config = dict(
    model='image classifier',
    dataset='drawn branching plants',
    train_examples=145000,
    image_size=32,
    crop_scale_min=0.8,
    horizontal_flip=False,
    color_jitter=0.1,
    targets=['habit'],
    num_classes=6,
    arch='fnet',
    norm='layernorm',
    norm_position='pre',
    activation='gelu_tanh',
    parallel_block=False,
    inner_norm=False,
    moe='top_k',
    drop_path=0.1,
    num_experts=64,
    moe_every=1,
    expert_mlp_ratio=0.25,
    experts_per_token=2,
    shared_expert=True,
    patch_size=[4, 4],
    conv_stem=True,
    layers=10,
    width=192,
    positions='learned',
    label_smoothing=0.2,
    loss='cross_entropy',
    residual_init='scaled_by_depth',
    optimizer='soap',
    beta2=0.99,
    lr=0.0027,
    beta1=0.9,
    shampoo_beta=0.99,
    eps=1e-08,
    precondition_frequency=32,
    max_precond_dim=512,
    one_sided=False,
    adamw_lr_other_params=0.0022,
    steps=7100,
    batch_size=512,
    epochs=25.1,
    lr_schedule='cosine',
    final_lr_fraction=0,
    warmup_steps=350,
    weight_decay=0.1,
    adamw_weight_decay_other_params=0.05,
)
Rows from block 2 of a small image classifier, named by matrix and row number. Rows with one number within an expert belong to one neuron, the router's apart. Each number is 50 + 15 x the weight over its row's rms, rounded and kept within 0 to 99. All counts start at 0.
Before each expert's rows are labels from the 100 images, of 14848, where the router gives the expert most weight on average: "responds to" is what is common among them; "place" is the part of the image that holds the peak. Only what is clearly more common there than usual is listed. The data: drawn branching plants.
# router: router (model.blocks.2.mlp.router.weight, 64x192, trained with AdamW), inputs 0-95
# up: expert up (model.blocks.2.mlp.up, 64x48x192), inputs 0-95
# down: expert down (model.blocks.2.mlp.down, 64x192x48, transposed), outputs 0-95

# expert 48
responds to: two-way forks
place: top left
router.48:74 35 45 30 68 65 82 42 44 42 47 53 34 56 54 57 49 40 58 54 44 58 52 52 64 24 49 08 38 34 77 30 31 53 45 50 57 48 52 48 49 40 67 42 46 69 42 41 43 69 72 83 59 25 61 43 29 31 47 38 62 47 59 55 64 59 64 66 50 56 31 40 43 34 40 66 50 20 44 77 35 51 63 68 55 69 52 51 28 73 45 67 55 39 69 28
up.0:49 40 50 35 29 47 43 46 91 66 33 43 49 43 50 57 48 42 62 36 59 63 62 85 52 25 34 65 37 48 37 42 40 63 54 64 46 49 62 23 69 40 30 05 41 40 29 68 58 46 60 44 39 32 38 37 75 34 75 24 44 49 46 69 26 33 47 69 71 60 22 25 49 54 47 51 58 47 48 46 63 27 22 38 56 78 51 55 29 56 64 49 53 46 48 67
down.0:29 51 29 52 42 42 59 48 34 53 53 80 44 32 52 37 46 57 54 40 12 32 38 36 37 07 58 66 26 50 58 68 27 48 60 53 40 30 45 57 67 67 41 72 42 65 41 34 37 07 41 58 55 33 83 16 73 30 33 63 57 54 46 59 44 54 43 46 49 57 16 82 63 45 58 65 57 51 44 60 48 39 37 59 45 34 50 44 73 47 42 51 37 60 56 31

# expert 11
responds to: spreading
place: top left
router.11:51 50 47 48 63 17 65 67 54 61 49 66 13 15 46 49 72 42 29 49 68 31 56 68 70 31 71 59 47 56 69 34 49 56 66 27 65 47 49 47 62 33 62 34 62 44 55 43 62 42 65 53 63 51 70 58 51 53 48 55 52 36 31 54 31 62 19 41 49 59 64 26 21 34 47 27 50 43 68 31 56 47 76 89 75 46 56 55 55 53 46 71 57 29 53 24
up.0:05 67 42 50 30 41 40 65 27 36 43 57 46 67 40 44 51 58 46 37 52 48 47 47 36 51 63 51 64 58 47 51 58 65 47 43 46 36 60 48 50 48 56 53 38 56 42 44 42 36 16 35 59 38 31 35 24 94 43 72 40 65 39 47 26 56 35 77 45 46 59 32 44 46 32 50 65 75 44 38 18 48 65 70 52 80 45 39 67 44 42 52 77 77 66 64
down.0:56 58 43 32 43 45 45 59 61 76 30 38 33 47 48 59 51 40 28 42 31 53 54 49 61 46 46 59 50 50 33 65 51 29 26 48 53 74 63 61 45 69 36 55 47 33 49 28 59 40 70 87 43 51 67 48 61 30 70 37 25 38 57 59 76 72 30 57 49 66 62 60 69 44 30 50 58 48 76 44 62 26 56 49 42 52 55 73 31 35 51 68 43 30 35 68

# expert 39
responds to: leaning right
place: bottom centre
router.39:39 49 46 52 60 43 47 39 37 72 29 63 45 59 37 46 51 42 47 83 39 70 23 55 50 28 36 30 30 40 56 34 38 70 50 52 69 21 49 40 55 81 32 32 67 32 34 51 53 64 52 30 51 75 31 70 26 63 47 60 58 53 44 55 43 49 38 46 33 30 59 77 55 35 44 64 57 68 27 57 83 51 45 41 42 32 32 73 30 33 72 29 42 73 28 31
up.0:55 28 62 32 53 46 53 50 74 50 45 56 46 59 77 48 25 58 54 54 53 61 81 35 29 63 36 59 56 76 28 71 47 53 60 33 64 24 64 35 80 35 53 59 31 24 31 47 10 45 42 21 46 74 36 45 30 72 63 64 45 48 16 63 84 41 23 57 59 39 70 72 31 52 78 35 38 63 32 37 63 18 72 53 41 53 46 33 58 58 36 69 54 47 70 56
down.0:29 32 47 50 81 33 63 54 20 31 39 38 58 35 30 52 48 49 41 60 26 29 42 54 51 63 18 31 45 54 62 25 33 41 34 42 53 65 61 50 50 59 52 28 51 38 46 52 52 52 41 59 73 62 54 66 56 42 46 53 57 54 60 59 47 46 57 41 43 48 39 61 49 61 50 40 60 61 66 44 42 50 37 71 69 34 35 65 78 57 40 33 42 27 43 50

# expert 53
responds to: narrow; two-way forks
place: middle right
router.53:38 70 50 59 28 69 68 63 77 70 68 39 57 43 63 51 46 37 70 26 67 79 22 29 37 26 35 70 53 31 33 62 26 27 57 45 36 38 68 46 58 63 51 29 59 58 51 46 31 80 33 50 41 19 64 20 75 60 17 53 53 69 62 78 72 55 70 60 48 43 39 67 40 55 48 27 51 49 34 43 39 27 62 79 45 57 68 38 71 59 62 31 70 44 40 74
up.0:47 48 62 58 54 53 54 76 33 59 25 51 40 38 69 49 34 33 45 53 46 64 47 67 59 41 58 45 43 36 46 49 59 55 45 48 73 55 80 46 47 49 41 58 30 40 73 76 48 59 30 47 49 39 67 53 45 63 38 51 56 47 40 65 55 36 33 54 59 72 15 43 54 38 36 27 56 46 47 68 30 22 65 65 63 64 41 47 45 68 30 74 30 24 61 18
down.0:41 57 37 51 28 71 45 52 64 47 53 50 76 33 74 66 66 59 37 52 37 67 38 37 38 16 67 47 69 74 33 44 50 46 38 41 52 75 60 57 63 37 46 40 62 43 58 17 43 57 61 56 66 53 21 67 51 44 57 58 49 56 64 42 75 54 53 51 49 46 61 49 50 73 63 54 68 52 44 46 74 64 38 36 47 51 83 56 70 27 67 42 48 57 64 82

# expert 15
responds to: leaning left; two-way forks; autumn leaves
place: middle left
router.15:51 39 59 41 32 49 44 39 49 49 57 48 57 51 73 40 47 50 63 28 32 28 39 00 68 72 68 50 59 45 12 46 73 57 63 25 63 74 39 65 48 36 76 34 52 48 46 52 57 46 20 52 55 30 46 38 46 53 21 48 44 38 64 41 71 38 46 62 63 43 36 52 73 67 41 57 60 28 90 60 57 52 46 61 62 39 69 45 31 67 37 44 58 52 44 59
up.0:45 12 35 67 49 70 59 67 50 66 35 76 46 45 35 44 55 63 58 27 55 50 41 65 40 48 32 49 40 42 62 82 54 57 48 54 42 56 50 77 60 44 79 47 31 60 37 55 35 54 37 56 25 34 48 59 56 62 42 38 60 49 34 35 47 46 32 54 58 51 75 61 53 69 64 44 57 15 37 32 54 68 72 35 60 33 50 62 60 17 51 56 40 61 66 65
down.0:50 45 59 33 56 82 48 51 36 37 36 65 46 58 53 39 43 39 26 79 58 44 47 41 51 54 54 34 29 55 49 61 65 62 31 34 60 30 72 27 77 60 58 50 17 34 66 59 68 44 36 52 46 30 42 43 30 68 37 62 40 56 56 54 53 65 71 90 58 45 51 59 29 54 60 59 50 35 73 51 45 39 48 73 48 62 25 45 48 58 62 46 33 75 52 53

# expert 62
responds to: narrow
place: bottom right; bottom left
router.62:52 47 37 45 61 46 21 86 69 45 40 71 50 34 78 34 43 42 41 37 46 35 61 56 49 33 42 32 52 38 44 57 80 37 69 30 23 60 37 47 41 51 08 51 53 70 46 70 64 35 67 52 39 50 58 22 62 57 55 34 66 36 45 38 32 70 53 36 50 41 61 33 65 60 69 28 64 53 52 50 50 51 31 56 68 39 76 53 63 54 44 38 53 40 47 29
up.0:47 58 37 55 72 94 46 33 51 33 66 56 50 73 63 58 37 36 62 51 56 36 26 35 44 60 84 63 49 48 49 66 49 34 35 53 70 40 74 65 53 66 40 40 54 45 41 51 67 48 42 61 61 46 68 57 27 39 31 37 25 60 66 60 20 49 43 61 30 62 58 50 37 42 44 43 69 55 67 64 37 24 12 52 35 63 32 49 61 46 43 52 51 42 58 49
down.0:18 53 54 58 43 51 57 38 49 60 65 58 47 70 46 38 67 64 80 37 59 88 47 37 60 57 43 31 49 74 60 63 46 52 49 94 38 36 43 60 45 48 38 32 57 36 45 63 55 88 51 46 53 45 40 45 43 56 85 55 49 46 48 45 53 37 43 59 78 54 40 92 31 81 64 65 31 40 04 61 48 66 61 57 54 41 43 31 36 48 35 44 39 52 53 51

# expert 51
responds to: narrow
place: top left
router.51:29 34 22 49 11 31 29 75 55 70 54 64 71 53 51 30 55 37 37 66 47 22 55 61 38 47 33 67 52 47 27 54 61 69 68 33 59 46 44 34 61 52 59 39 56 42 55 64 40 51 50 64 63 62 23 54 77 57 40 71 43 52 27 32 55 41 73 36 58 73 63 56 49 48 55 40 32 33 45 33 64 37 53 58 50 51 47 70 74 42 84 68 55 58 27 76
up.0:40 57 38 20 16 46 10 61 42 40 51 63 37 38 39 57 42 50 69 36 46 65 71 46 40 34 12 49 63 56 24 52 63 69 56 52 60 49 48 42 56 49 29 43 57 66 52 54 51 60 41 61 52 61 55 34 58 71 29 46 71 37 67 31 67 42 21 54 65 41 64 33 56 46 75 61 32 42 36 60 49 60 35 40 64 61 48 48 54 52 43 41 78 59 55 58
down.0:30 40 38 59 60 30 49 52 54 46 49 44 88 77 54 51 49 51 46 48 53 46 47 53 56 68 47 41 32 63 34 62 62 45 26 46 25 22 60 48 43 45 42 41 46 28 45 29 56 62 37 28 66 23 32 62 42 27 56 59 42 70 64 61 43 85 77 47 50 61 41 81 53 61 46 35 48 44 68 34 36 40 32 59 62 50 50 59 71 57 55 67 34 10 64 62

# expert 46
responds to: narrow; white flowers
place: top left
router.46:59 45 66 58 75 76 56 11 33 29 39 34 39 67 27 62 50 59 62 43 43 72 37 62 72 62 64 53 38 53 65 39 39 44 38 58 70 43 78 57 44 80 75 70 38 62 47 29 46 49 59 59 61 53 93 65 41 47 51 42 42 48 68 79 46 66 36 66 60 34 43 37 35 54 24 60 61 39 62 56 22 50 68 37 34 50 59 33 30 84 35 44 49 36 77 42
up.0:07 65 52 80 63 44 47 39 41 51 47 56 62 52 56 36 78 28 66 73 37 39 50 39 77 67 49 74 44 53 50 36 74 68 39 34 76 57 51 36 32 54 67 55 42 71 81 63 63 37 50 64 38 47 13 39 64 43 54 71 52 48 56 24 61 63 74 53 65 45 65 51 69 78 61 36 79 37 42 41 42 41 33 48 67 47 70 63 40 56 57 36 35 67 42 61
down.0:75 33 59 31 43 34 42 52 36 49 61 59 54 56 50 65 45 61 32 49 67 64 57 70 23 31 52 39 51 40 59 61 44 46 65 74 36 63 47 46 66 47 74 31 57 36 87 28 45 46 77 64 46 69 71 16 40 63 59 43 43 42 57 68 40 59 30 68 30 46 71 39 60 39 36 50 36 51 37 55 59 39 72 63 23 83 44 82 56 21 39 52 38 56 47 53